python train.py --n_mels=64 --loss="sigmoid" --encoder_qk_norm=false --encoder_pooling="class_token" --text_encoder_inner_norm=false --beta2=0.99 --epochs=31.9
Rows from block 3 of the audio encoder of a small contrastive audio-text model, named by matrix and row number. Rows with one number belong to one neuron. Each number is 128 + 24 x the weight over its row's rms, rounded and kept within 0 to 255. All counts start at 0. Numbers have three digits each.
After each neuron's rows are labels from the 100 clips, of 14848, where the neuron reaches its largest size: "top examples" is what is common among them. Only what is clearly more common there than usual is listed. The data: chords played on synthesised instruments. In brackets: how many of the 100.
# gate: MLP gate (encoder.blocks.3.mlp.gate.weight, 1024x256), inputs 128-255
# fc1: MLP up (encoder.blocks.3.mlp.fc1.weight, 1024x256), inputs 128-255
# fc2: MLP down (encoder.blocks.3.mlp.fc2.weight, 256x1024, transposed), outputs 128-255

gate.650:100118151125152122123143137123097122143161153117115120141101159153083162101097143171147094092113098112145115156157148137091124139170093113094115177115132119126159123114104160165188100167128104121133157165136111141133160102126155155134075120137122123112146147148119153132102165132116145165171124134120104150140144137116137161071119135173144168129137111122146122119109149140106119100175
fc1.650:155092107127095155123122099170160135113093151101105100100137115148126093175141101078114148148125126125124132116104117113135148132120152107176111128141095135148072104146170101121123086111157171172109116118151161079158126119091122101110146117123112161133110084134127110142128117145177124118167151160127161128140112123119102090168144117102165150168142118127122112145150158120126114107134
fc2.650:146142157113151129142154111118098154082169145108143111126154140160116125148125131125138124112184141059148160173124104118163133137145157125156101135153151148113154117114124164154124144124148115113129078135158161139115137141134170117122140185143141138131109144135143131154146152165080158142147127136157100140144137162131135098091149074116124133105096146163140115100129127141086119102127
top examples: string section-like (29)

gate.424:096097139143102134134140112166141161118112054085097074085132101122145154074123145162140144145107127136137150148094132139120107111127104152112176164115114130114126110168122145129145119142108118143099136113161136110155133083114123152116098119085109145129107138135128078185088147118120156107165083123107130128136121113122132135152138089115104114110091148080104155136120145148165136147112
fc1.424:129107111130159148098149101106111123154143164156159158107160157118139138132127113135167136104157138093127129135180120150141153159147097109108144117124160112128136142129136119163105086103147116095133111109092130103153124122144164108176119148091151134115166120130105151140131167146111149090120161106108165154137141102146069134108094135117112122176151138160144126090099129104122109132104
fc2.424:151147099163107188137106126157109135092111169124157097101140070121111118141152098138084130134156140144109085138137112122165127159165098117116160158134122152134144142118142144138151102110112129121118128082105140130126147070132169119125127110088123146177122117139164153165097139130124155131107118128162129150117113082109065118174088131118102099098100126124157167104091139115128117155139
top examples: arpeggio (83); the note A (78); text has "noise" (39)

gate.559:114143140161098097113110130101111087113130148119125147141095151114143152127158165137150094144123104157103132112128114100159127188128151194110132087139144124162106093134148155102113109104137087139121152127145137124103147104103107140122118145148128112118123123112140088113124118109146107147151168169099144111121090112176106153138138159132123097099133123112124136152090132131177125107142
fc1.559:125127149108150146178129163097119137162147091167100131150122100141137140122087123140111138112112144108155168171107144142105121106129112098089150155142128118121142150138113122153127143148103126058134117115154114122145122129112141140154169147143114161133133117143100137177128139152124138107104130087155096168163165153109125125121145101129141109113139100117157106114138120108131129126107
fc2.559:155114131126163149160121126115095120153142152127135104127129120164103135103105119163133110165102154189135139131142130108114154121167135121187122155125145126156135099101184144126156101152151119093111091125117133134131091153153163101125122142130090103090106121125128123071134167104128146130111169110072118164103168101131141115112151109093123117076153127087147094095157121153118150121132
top examples: mains hum (49); text has "noise" (41); horn-like (31)

gate.42:140142157156132122133135141147118147164114137111154132139158143116155114153138127134130142147121108124084114144073136131128074124116140114146162133140120133163163146137090124128126125118154106120136148144130106146157122120073119155147168151138131111191194170108127119135132126121147146157107059126132176100141084141087129133148126098121105179167131115120154148157181108129164158128129
fc1.42:116162106090139177096118137171156140104101129128150104128174103104100131129133131133141105079129140123123178126140105125150143114143080147116111114093103129109068134157167090101145090092138152141095132114107155110096154142122127133147135121124112130109074129175100157161108141167130147109103120118151121111155098176148137143151120134084099120126128162118113090110154130126083115157134
fc2.42:127128117145147110134130107146138143145155120107142106087136097123160093122163090127160112130176106092135127137127109137116112138117136120097101121083123101131113130112083152145105105072112090088094123122117101104144119128080129132096117123082124106111117153133123155100153118121136126098142124095096139125088102101162097138134144133134148124071082131117150156112105113124136077098140
top examples: string section-like (39); power chord (36)

gate.520:091124138086138117124145102133094122151152115138133140151160145119096142107163132062136128134090110135130106166116190094118112107095137118135129128108140124094109155171148123106171144105130120105126122126142130145105147131144113136163183149111100131159095155129106153111141158122116104091172104143075133137116116104105139184117170112171104145090104172129136156113129106102126090151156
fc1.520:153145135103132116107157145118122147109158170147148147129159137159129103170106127165117168118114106121184143088135111160113126156150153091142136095146073110132095113139075116142132164165103132162141142161103110125120113110092134127144168109134132109078155103106144137117084134128093103138129115099101181122111146150131155131171121161108140108120138120124120100139115120108128116130131
fc2.520:122128125082154134112146121189148120087118103105146138089150121162139131128096091092137113150121127143116164095105173100128133116122153176136127142086162127116114172145113136123121136143124107119134162116094158167131121181092172088160104135137111134173152139093135136119090138173125108134151138182127126143119093127127143122110154146147107150140128138160101156104131101127122145135055
top examples: white noise (75); thin (high-pass) (52)

gate.174:141160135143122105086152112096125097138172131093139165141130127147115117150162132068125136103115139120085117156133137155119143094115130156126123132123126135095128170131130119146120164094151169102142115159113112115108132113085153164131177110141090110125119129101123131134117104095132127164152132084108157109120086120148118123158178092134140139118116097118174116124138140150105102105143
fc1.174:125154101081144146110128184123134105109102129187116117150105183161124192136117123152122107117107121125114178104128117147128161116148118137128141128146117084136172132110082117127135090165121093143120131154106136117115134110142110112113161129130162130098114136137113125140166120160113126113154162146121174094135093148134142156129095105098131126091171156125135120121145128099167169109157
fc2.174:146107153119140121122139192133121130138116164139172110097129129095087133192133123122140126122139128093102142155100104117152104139069153160165093110158128117066116131129132114132137135132097151124158114090146145067116093165125140128110095126122129160142130135094134125174116131133109164151168083132128125107119134088103100185116174126128120150147138159098101107101151124138102142162140
top examples: pink noise (47); white noise (33)

gate.292:156092130120098122132099142137165132153149175101122090090074141143140121113121081115122182151154112122162164134135108127086155129129091117121150109129117130155134108123127087101130112103097172128143143121140107209136129120128128129123113167122164146123146089100105163120133144104119147100144139116128138109108117108095129162167181113100164122177134134108136101090150142183105111134148
fc1.292:111139142145135109138103116080087108141154128182134159157154134164112104146150170133136135094081139116155085168105147130113119125124161139122117113132095112077100133115158145173103151149127101132116155164099134088138137127098104128134139098128133108119130201164129136158097088134114087155117087131123113129147115164135166076131076136130075151110107140102125120147096157146137143139154
fc2.292:101135145125100155139114146065130120152115148140117112114160135116124138108150120116158124139112179148144156082099091132130142142155105134132116091111095172164107146139124139184112154173160118113137094174108121159135112110119122120180158123143145111126102130186101127122085132141125128097107128117172110100158131131154107158151131082122152131140123113116133087112102136134136168111102
top examples: the note E (100); playing: arpeggio up (61); clarinet-like (36)

gate.610:083115149137115094134138120110167131144161184114121154135121137150114121109152154114079140164109084123163074153096160133105113123121196128138174152117103152138113112098115093131112107147121154140112117158122155147123099112135099149097178150115089154126139137105147118149114106173119140091067107118123178133157133147127106130157145103128129092125128162136100153159108142150116116138108
fc1.610:094117180146163094101105097098126116109131175135112114088093108145132119104124134115124143141083083136187072109092148124111126131097124113097147167110095093140159140108148106118118113117139140129132093109129148122134147108122091133177113142109133158127090120121138109131075093111134114148112137117130124140136132150111139125125159112102142136139122136101106186117140161117123085135122
fc2.610:122115063156158134142150142116142127135084134162131153134127125122104154134110110159130147131123067128102114103140124123117156161134120164134113128131126124153089108136148087111114145122116108118110090150141130123150164185152139112156122130122099085159119120126121147126118139101149096132125120075131157127161114103119097143153137115111119198142136156114132117121139171137130130159154
top examples: arpeggio (100); the note D (63); the note B (60); playing: arpeggio down (53)

gate.398:144106083175102129109165179140082104164128146101135126106099165159112065099116111152153082135102119151153130161146138125092142125111161108133128078112127098136178110132127135147099129113179113109126121157159186160110147122156147136109117120095131115136140121124102124144156146116091144115117142131129136130106141136107073108117080107102091116134119135087139113124133141091121095123171
fc1.398:092108129144126071163136131109160141132156090117127137084121154091121136124098142136122148114134122143132135129123150081161108130128114181136135144164133148116079091091138142122121125091101161108084126129126162119143113093124109096125131169123169096128061124165129087088095141138182126174147145102123108161117096111159158102144163141143133086089090117121135113095093173117126140139116
fc2.398:136150147131114092154170128123142165147120132155126165133163165146170141156137160113099123170191161120139164072152167140110133098125129128140126112152152123139157111128156124161099100095094129108106158189132140077109131111093164124099124163115175134157135103118128114125098131139137140136177154099106111129163082117105086127098107144128094135122116115128146088141123150117173116112112
top examples: string section-like (68)

gate.57:161159118129128168130145127103135134103123132135111130151087164141137169183155113073138096166156128123132107177161154103096128168082105133146136128150163121145136109114146112141129107135124125115116163155179143122142171103101118121109142153124164121160077132156150144159101183124147148089088175120133130119081134111163164105142157139136153108114180121157095125098182111103095117141158
fc1.57:147099143137115106129135194140137179089104095153104169139123155135163138131187154141146154146105098152142110130146121109130067104123185154121110093114102123138120096120110119117135152149116099134114098105146094150125129115168134144099150082133156160156152125102116128144110146161202121150154115128128143102155134130108118129114138127119107119167143108084113103096145089113146153089098
fc2.57:099137147135143130177141126125116086129145111158125127106127153148129145157153159141137144131099093138123134140160148172108123176140116126147116102121161128137130146134136146136107147108106063150121094129087131111063135141173170107121136160094165159129117124112124123134109122152145095131123163179124176127125188142136147148122103131154131088163110119148141078151151094128078114158108
top examples: saw pad (28); string section-like (25)

gate.419:118120160150154114140107135156138142136128168140127099113122140156112110055155112133091173124151130137127091156156114165102170146167100134129131141102124128111155132149162118102132076137147117137169107100159149109126142134105102172136124146126091114151108142141143140143158146106130126154133146091140095137126134153123107095119134147108100075122109092136151122153083117134122081139193
fc1.419:115102134129137127168116139155088158119157138103131112125140126139064093089145126118134146140140145134136127137178122100076145175114087128098095162129164106120126112112066111140129092151148138109158187095110145157162107147093179137167157122158123138106127115109109112166153136121150083140128089136170145117129113139114122128111111093154111129121180098126143111157129120139103153089109
fc2.419:124124131120142139126103108163124149116119136098098098104123131113147151110139123133176119107141114096103119105114115084096125102135093156141163179116112161164111109154114145113120154156101116148153120115127153174056167123148165133125117098110137121145104130115159123117172107138154135105112173114134129103114144114163109105125164187122123148163121147114138097085152089089148134164118
top examples: the note E (79); vibraphone-like (26); root: E (25)

gate.686:133174140124143132120142124140110114162125136132129196114161139173119112148093104132113109085132142135153125114131158101139126123157116135127150114130106122158150120134096179103162135115140151106114154157113135119149152107080160140134137127089136112112161143088114083099099157133139160138135123151067141143128163127103116117129112134112150118152131094160165121102150134121159123131155
fc1.686:138147183145145078098143147134105117133113147125107123154128123127154116134146108145128123130118127130131159105160110134109100074150157138081129111136097118090068108127115104137100120145066146149096133137142152071139127120077091070119156127109150131115137153107143117110128109081155134142159142125147139166098163120153097119146114044132126111152061189114111158138127143111110085079157
fc2.686:157120144153152130083145118104117136125136111135099125183122123114071136179126120095118149127135146173101171118144121125124138104085117137159119145172126165120154096109087126138139162105104169164096109119123138132132122109124147149136142165148131161136125080091135112123086159075110116139145137085136135136103134133108134100137115108171120145123133099137119122125139103138127131141160
top examples: arpeggio (89); the note D# (70); playing: arpeggio up (58); organ-like (31)

gate.471:166138124122100128154154136112153113128129163107159071196139133129104153104104126140167104117115110147107116111120161155131130167146111097114112079179107115163132150116151156108125143145114132135164129166117136130112147155157132110125088135116130142141147144126123131175148174089142142111112129131117114137146121142163140186144153162131100159152132128112133166034171082124130111120150
fc1.471:109136103118136114084150152155148148121172114129155150143124149108117099169103094134134142112161130093130121176150104124095135152145117098114123143115162105142118100101129135103138121120101108158125106127059138090142171106136098127162146123117149092118116094116170149155113198102165093152147121128134088121113136093094128167109115136131151172137144119112134105120133144098145154119170
fc2.471:140148099108175086127184129144140152124123116106124165177138121086165112111121131102115154102135162125150143153172105127109097144192144145140129137160132094112099123130125146076125165130135100192113142098104162138105167085117119133184122154131157139107109130115143110132154182124124124137147112165130103096142131109129140116106133099095149146100149161135104107131115134111160139151149
top examples: mains hum (69); thin (high-pass) (67)

gate.681:152122159118111133100111140140146129127145157145153184133076091125159118103154123087141098101141157121101134088114140125120149115114147139121141139168056105161168155148111119153115138129154113110116137136126100163128170132127090124114133121169143147126123081110163126135110126161162136141127122120152114120137093167107110118128157085148078147134142125132130177124105138158148099147105
fc1.681:139172128099129125132078140114113112136115089140134122150124159107141106131103103117149138145132099138190103154166111153136135144147126066092125140141163179115122088135144128132165160137102141140122153159159093148104099139145124130130129172152140121128108124100118118104153085119154135140149099156112079155096125083163158111160125136121128149122086114175107099110120120108120110088107
fc2.681:096106095112118086121075146102102150102154177126109129114145153095097125135140134164142110118126106082132143109099148097165152144143147163116145112180096139136199129108130097131154151168105106146135165133168100133105174144146149117144134133112100100094145148151148128115120151095134113107118103169106108148085120154143112131149127122122148142162135182132139136129114136127134163162104
top examples: white noise (63); thin (high-pass) (43)

gate.725:117102124147116108193097107133108125132112113117119092156078134157110146118159149144130138160108133175145126116163129101074139116103115164158137093114115141144170132108094163118138098152110155108072109123159148122108099144152145123109164115122098127157111097138074093137136129168126134136121127130111104122146137109135135149078135151129102173155091054144117139118158119120098149091131
fc1.725:097129117164145155140133137136123116116109127130105103154122130160149142098123114123165127137104128169131131149186173107094126111133100122157172072108149128139149110093096132108147084137155152109110113134142110116083104132117129126127173130133130104161120117137132103107160117137142121094127122125144154129131115137101156127105135150146115156159060103146098180132161095096108133103089
fc2.725:132102127159102142143109134114137126084120112168130117109077088098137109131168139083130101103163095109120114120126105150103133114120145118128127123128132123127148138122118120093153107147138127129141112180127113164149117162154093143135110093098128166108140108112142078122101110165096142120104111115104135142115136145099185185114117125137094126137093115121120149131095108113118154140124
top examples: thin (high-pass) (99)

gate.160:171142170161083112115134112099131119146081087161116090129144140141123108131134177101143112146129109146107089089108124127130158105131136129129123110128111138138122091161163137107129143125114113099140170141134129144093144125130107115136115103127125102149118147162132063104085139119100119130134137106141074103167147106170157146124112076110139157106139169119167162106128156090119060137116
fc1.160:154139153112098090128154150154106098112109112147114122144155158137115119122107134075151110197120133145209118093104154099127107137103144114131144096110142131101111185122128127103185143120127142138165171150164123150116145169144106106105145132120126079132116122117113137154100114094112095135120139136145130122081141131168107160105100114130111147118114169092116118136143163118139145164140
fc2.160:083108108147155109159159083099165158128123113173150121133092175121159101159127113110114121128126132131113125080154118150144148127130164114095145101133098105147125134096121139105101079142135123125115145158175126155126188198128146101146116117112138142115104153073113156148132140103121137169147118103122117125122158097090106143120118140128103138145118124133093155149101104118099129146180
top examples: white noise (92); quiet level (92)

gate.329:098132114132134141130117134147149152090091132126166110137117132123193102125124119166115133112158114122156166158097151125153156113136104115159101134110107140127143130195128164174165127168173101160129175191113148132068106125145129148122118150154124127121162087161154137147130111143118136137157156109113112128174154144147100137133131118112120112132104121142146112170137131108125122112155
fc1.329:169122158122158120106164114143118127114138139108109148126145156150119176144159128118136113128117133129147108122145109114125106169116120107082155131146143130125139102110141124076149148145078173151126122103148118127152130150089132095130084158092147106134062151103117146150133137131179105074081122134145168126111142142121118139098108126115168134114179085137116158089118111151095140119170
fc2.329:101104175134148132139102124117141101122148110138136135127142151134154143110151165149147155147111174179071095132121142136133140151176094090161146129128101179145112111104110096156115125143102135110172107099157111141104168095106115112165128115131143093132090066139118093148133115128113104122155146148119130125103129127163146145073120120118104083121151100118114145114119123132097131109148
top examples: organ-like (72); the note A# (61)

gate.233:102125092132118155097110149127122118099088076119115122107111134121159134114107109127148146134111122196143192149149135108106119131101104115154080160150147092082125091140141115117104120147120099129125112145102152123132185093122109149149152097142164087152167137142143120101108128108100103124112110114213134125090153131131069185108121125108136077112114114131133083133149116144136090143123
fc1.233:124126111137123167167122181142104136158128129138112173131134104146144185119072131160112143117134192153139104103118114137118150125096109158147130116144123145140117108113163164117102160097084150152136117145138140112145149165120169147114131120165174117123122099127139127149115126093124166159127151110133146157065134167176106142142108153164111130139159120146131113127165150162150106095131
fc2.233:169090112130126116149083144140139149118134121128133140153136106115139137131088161187113152143166154142133127121105129100129138154134110137123154109157104113126112143133127154073163169092095162127117115106159141085169099162117125114118111130140156147116133100143101136112141150098138141123127189054123155108120112131131133106129146136131114100133120123095117185134145157126102141138181
top examples: thin (high-pass) (31)

gate.523:178152118133106128084171107153077126146140120112139125151131156131179101160123097089107157147114166100153133124119135101141125132084153169176093120092137120179134165113101106136163120069126126143130142126159155121145128154091161127115126120130104146155152133117106095147122145101176145157113121085118147124113115085166140160176174163156079138126159141201096138160097084145117149127170
fc1.523:199110144145138105118137152159147130124181140149141128138129116112150161092178078118142127099112164145143152128135120138135136133143081120116102095162107117133122128127128105140148126084139125095104129119105088151116134160127097144123141132137102136103142139130188141098086132117139120116114084090116113088096122113142158138119154133124101164165163111183110157141095099140090126128120
fc2.523:150120148162115150140143130124105111113099132140181136144105126128107099143135066145160157115088116142135130134109122172125167093112149136120113140193133110098098168114174116120104095139100151128162123156166154106160156104105135107143165136117112094152133162108100120164158155154171155142123095127099113136121132166140086112126103130125137140103133109135094137073120114145174118114110
top examples: organ-like (33); harpsichord-like (25)

gate.135:136184104147115125132131116123138093105111138105111101132150114097085126112085169138103129149105098105128140132146110093137100124156130122154157153123108097125162117101116130156164121134161125152113121101108099098098151089125118138158159112152130122123141137137151134179135131146100146079158132134107108138140117107158093124127157093098139119136119129116121134122130121112132059178113
fc1.135:147125097123142138099130109154131146129105113094105143136107130122098119087108089125116182190128129123114124142138119118168086101166143147119108173090141093137086126158102156104152095134095111135114147108103143155152130143118091135119142145120155084093131131129139115110084112117137161106121149134152093144138120124160139134154141120122104129128162134144054139098091137136101097119163
fc2.135:124127099129178142154148140109143162161124169093093100139119091093157153131124112119120141147117104094148166109136136156138101085087095131156102128150150170121142132061124134103110156173107126082147119159150126102091077111120141144118089098136142138136115172157133106083099116145100122128146106098098120113154103107109133152127122126112129174102161145109128119104109121126152097130143
top examples: arpeggio (100); playing: arpeggio down (66)

gate.311:115173134141124102178117129081128131160108152128159143119145118144128114136114136127170091091182101088165108127123135108097092128142114103123144121149139158161111109148101120109116112131123118123170121107127126104139156114157155148147107125155141105161138162093141090129165102124158124118133136150138137138117131130118152088137154134125114120124140103107160124147135145141079111177124
fc1.311:203119156111135134168143139118102158117124143148136149120091164140128119126189124142156133120139105125081128095098136154100110100132148092162097122129122096110128150123129111135106139173195074176139128190104137114154114144136166125126098146156143113136107152104117135138154162117126125127092130096125121144141155122113124147145118087154124147142116092114125129062131090147103128125152
fc2.311:172099101135103123061131142136119150156088111116122166139123138124114113135132134125120145103151104092143163141109134070139087118136155113095104093134158118048118097152126113113156066145130141143134140139110152118076125122170144110125154118149109167125154133117141114094153088102146114150110103078096147083174106127123136152114154113098150115104103088105166142107141171108113139102166
top examples: electric piano-like (61)

gate.622:119107115176150097148103147154182110131146145171135137118136172153147165151121115161137166124127139115108121123131136119108089126090110092110150135157113122173162100188120143131108124103107145091125164140108137077123108137120138104142147163152084128149191172126135146167106101083092139144134160107151128139114070180142122127130144113131120141169119137131135126138168090092132111124096
fc1.622:143155144154113135142148104087072122145182129107103091112175091177163141112157141128150102130094115104136114144090143075149112140109141134139105134122136142102121191169158106133102107173095107133123082117122111124136146095117131140151137107099159099143143126100170119146110143149144120125154102152091122133125119144145096107120100119142118117103169164146113114141151132118101164119170
fc2.622:121114142169180096178125114146130119136159190169197090096120120099099124133123180121108138142129148112158138159094106115136101119122153121125142114151114107124133114093102174158154191123120150110123130108135132121108131166097106068129137147098147145081125111113128111154116164130134118101107154131101117135152156125153121127138144092170155129133120148170181154129124144103076133151159
top examples: arpeggio (77); playing: arpeggio up (55); horn-like (45)

gate.68:118124143109138132086096129174144079140112102138140157131107103148100096098143114138181099100154115160141122170132143105126134070087152101159139108082161101126128137151125094120125146114147132115141109146155139153103145133096152106101198125124135145136174119149151147116150136129132170134134138129167115077094145089122164113157123161104121142156115119151077169139127097143123120099196
fc1.68:104105108095121147133128139129180139136105129126074157115120109123140147124163110168101120144154110117121125081159128119107123118120113124156123131146128092082091152119169135092136107083162115059109111108146072129187124146119180072122147124146125150194132121112118149110147148113114129128164145124153129136148106099161126151077131105102150122184154113127139155145127126131173112114111
fc2.68:146114098141098120131082099089116147117128154117123124160136142139115141131171133109139099085116125119125095163072164107113129140129159165121114135168130152118099075137110145125134186094129103174096128144107146107109135106120111143112138116120120118099110153129116105150122142137142108115149132099126095129128145159140130150088108103130089118110125146123137120121158139143121168189100
top examples: electric piano-like (45); plucked string-like (30)

gate.71:077138107111125113110108140086142137115158146123126087122098120131165136103071124103112134101176142151097079068145089144137081159085143166143145121140113114156111119166126133180121125140105147131127178131125121097107145140088118123117144107147134159134133105122107060116154135100094129144135115140127149161103143184123094136137159153157175138150171137121145125142158131117158139158121
fc1.71:132120082160067147111153105124121134103139119126156117131094151149145129067136106139138094126118105134096122166172159159169101113124096149135134151175173132107098144121145093170121107148093123113097154141091081115082146122106133137138152141147127115131164116125132119124131103161180125126130136148118138120123138124115131142131151133144097165151150120090104123152110133133130113113135
fc2.71:146149084096071091109146172107141142084103145143126118143090161138138082129122115148121149129093152125136114111110102103162109144120185130136088183124133148118143124126104101180100114121157118118135147130099102108122126113126141136155100173124110129122130104111107157118108104187133131148119097134101178101121136113121115108113129126162135134189088145114134124145101086145139116149074
top examples: mains hum (55); clipping (26); text has "clipped" (25)

gate.375:118162153168164138131114129156124142138147149118104132128109118138172123142147140124139158143131105135075097094142127121081077162101188083118139166130092143108114124105117131121135117129143154129161146123137140118161105135128112112126139146138149115149113115148120096105108079061162142140135142097100127090134155173106147115158142135126116151162118144128133106098110082104132168160085
fc1.375:134164182156149140136148147139166149157157141129129098099124135102143118103119124129122171122139112136093115086139078131115087156109167108105166141148104170112117129097133152146144116134147144137150147119148147138125116145155096129097158123135115084145119119125123139126137103112152142139151161125104145081145138157111125108147160126131087109140143153148121099117126087131122117152115
fc2.375:153101118107155082114111155127106126167128136121139126108078108121138153137139140134130138111148133113122143108126101156096079176122113091133112162144082116137113116108129166132142092127108127143153117091132168156107175120128067113130140132144150133131103126132066079154118101078144115119146134158150106093113078120128150168135104147129129102122104147124173160158147139122150131119133
top examples: electric piano-like (58); harpsichord-like (39)

gate.621:132152122161122119129148129136111116142122133134146154164119136127124121144111180102117086130086116160139130180153079114145178111114118122120161092098108085165114156054130137166126145159153161151169178151148087178166103089133137108128118151124151115139137131125135123113132148122142135135095121127095145118127174128147125110136137106144094089106135087085122136140128098096097176130124
fc1.621:094120113129097091126112126104104129160059091116107128087135114112142170089150119146135161111132116110156136104128126175119136167123100092117157080173141127133113134107146114138109149083150089149124125139141081118115108124111141156125103150125123162146153138155145144152180140150138121141146131134120153104167093147122158129140142133109169078154108147123115124142128137106170123144136
fc2.621:138125139159114133105121150156121152073124138114188151137114139125141142115104128153107102128131105171150132110113130145132122092111157090152137142150126133176119153105142132103153135119114122107133143118167133092139178096116164153143101124128142164112127178151085109148097146174100176116080112071097146115138103109164114137142111103136111102128174140139152159110140173099136140124149
top examples: saw pad (35)

gate.567:122119159113158164115104126091116161133169149123124109133115086119066173132107116091136104138093097130130155133149107131115104100093133163122143122125123094158151139122098134115142110151073125133135101160160118151122144149155082127137112081143167100098148146139128088087104179112121105132113135132133122138155146141106124147165119135133151098118129150123150143154124144119136146167130
fc1.567:147099126143066113101112155142088081161130138122141108140146125135184087122146159150098165174134158115134142147113113140089155141150138097138114150134089115124140143124119150137092155091148164137104115100126158093135113158148187103089143153161110100144104113146122127155152082182090142096107129121138142138115150119193126134155134117145140147109135086145124073122095122108148119130135
fc2.567:144101148150197157143138130113125167102143176099143114137124116079141126113136157086090109092135118154172174129122109108111182117148143150137103146150127115136114154162187131139127125105176089125149137142119157135128112145107094117073157135146091106156130112122082102126141165120087123117145107115146101110171151141123161084091135150121156190187156146155149130094115112092126119144132
top examples: arpeggio (94); playing: arpeggio up (57)

gate.193:121139139141121117100106132147116104146115135147108124127129104131153159131109070113150153143118157162107074064144109083107144077133109132143146084137100140150157122124133136126115120128101163168100157132139050128124104095128090143131143122126132133143121201125115077131089115153165120153106148117122169123111098111090132124160096103154108125131147142117150086111122109107106125090089
fc1.193:143131116108159112140086125104133123128118117139109101131112145106166142134120107103174153143121150149165126088085123083105151137142112128128140132110110127137152113100132114106134126138169142135131165151115125136159132122100117105149135116121120181174101133140097123117100137143165103151092172102100110152094103161085116101164071111109145139144152144120141103120105142093103143160099
fc2.193:112148151141072106112135075119158136160130144112114145129124091108129120108115142138109160106160118183093125058145131120131134101162137092097115106138108114116110129140073134131142100113103151106128126160139133101089120153133158127117204135142124147107090110101098082114106142111118115100146112116154105127121115097118111143128145126170142126107122160162139145148138078100119110101110
top examples: electric piano-like (42)

gate.258:137142103110144130093078104123138169132083145086116102143145080144147125131121099119102151112105083130113110087132136109160133124101125116110123159097138167170178107127151137135130109138101140096118130074167141092099106114106119156115103121109122108192169116145121122120145149132141155129142086103153081122111147119126108087122116109120107124114132097151133163105112124145100123120121
fc1.258:155125142144124081108121157076128149094135163140094131144077121112092116124099097129143194145094096139133118102158113118133097158084078122124142146125135135100142121128152126113115162167068099133135127144119141102123154124094128121100139118038176146118159151149171096123126107139115100154073106137140135094146101128108127113161122109112106105105133104117102124145097100205141151105133
fc2.258:091141118123109154091167103123098108136128133147160148131085111166123142101140138101104080129113133161142126130165146072109110141141100089100118154124102140125126135123079125134091108102132138175126135116127149146092102141105135159124137061139134155168120119129108150142104145134141140101123125118123134106148135101141124109142115126147085069086152144097123139146152122120167133200121
top examples: thin (high-pass) (44); rumble (26)

gate.609:144155128108138113119092112108152115061108171161139149151091112119140132124110142119140104116112110132101113106140126137123145138137127096102143177119124098074108075124126112116106078128138129164168081156086123092129105135125109113140077106100119080125114188145103132117114128116150118146138116118099149125075137170138145115182095127085100111106149131110128116126161125169142126136132
fc1.609:112121158137116120157156090105134133123147113130131107106136133139128169143147113112138164131131156120130160127104160125102102116134105134140106079122135139130143163146123103162150091101170108139122212158119131091144152091106094090106150127153117134158139098166146115163120155108118099160081178126121141133151139160148112119099114152101139143088143114152080137150111153086130149173148
fc2.609:123144150146111118093108143120108163105128188095126142141096126122120149131134134163151150130143144095138082137140172139142127138102179135109147104119086122160104144129105092146161143145134137082100140140154175118110074124110110150127101148140093132089138136137117140126145112112159180141087133124141137139119139114099079122124126141122138133093135131144148124117119146099136101178113
top examples: thin (high-pass) (95)

gate.626:142132120136111093126084115103119114067114112132119128124086141148116141112117125156068095173143123099118156116122122149128139125112147121095148138116076133124121156140115116101089143112128124107117139113158118127186160130126148097133104125130148083135130123133085104144151177125152109104138141123129086125142117169152106128113131111140107116202183146138127062130187158085110136119112
fc1.626:166084119108142130146116111107115184119109115114126100102130156157076129130092103157100143177127130115144130097131127129135155098092096104153162176119089093142125140070135104119147210131151124114123155110113105092120139110131143103159110127116110136104111121109117114148130121142131117089144128105131118102095092147152123120109106139120111083191131165150124129130167132102156102115091
fc2.626:110135136134137149168129126150127089111148150098126150147164082110165108147115111136140121136167138140104109156123132143153133125130122116124134130176172099091115144128130134122106111136115121126079157143099157130120103072089115146109114111131086102184132146109115145149162095125117130129102142100116113163151113114088205130145096131115144121113170119126126134091105110135135146094121
top examples: mains hum (58); thin (high-pass) (51)

gate.346:109121129130110116131128135121119185128104156142162102122127154158129101160146132123126077161069160166110117130170133087130124123108147125170145117098155109140136143159146131112168108119123052143105135113128123144097148149095097123118144127147109170158135158127103142143098169083120120136131099136095119140142093115135140107135155154112137097097127116125119156136122113091134119124137
fc1.346:093120146136114145120110155145079106152112139117122124116123080153103155105149065131157149159126124123148123140095092136132087128118142158138160126106119120139140147111153113154143154108142137130156150146122113092115128112189130137157104116150133168103137134154144124140095153102117152158146091129097140129121100169143143136117103093146127132116139071163134152134171129113151111111149
fc2.346:113111115118135127109106156130108101065168114134168093148149108140068174137143103135102104106103129117159113110127125160142084092099138131132149137081129137099133121117150140127124137115127110122144176119111139080143099152171097126145163127120121143130149156156162126112169141120115109131142127097111135124198154116136096150121133175126133114093137153171097136145126126106105120125168
top examples: the note E (94); the note A (81); root: A (53)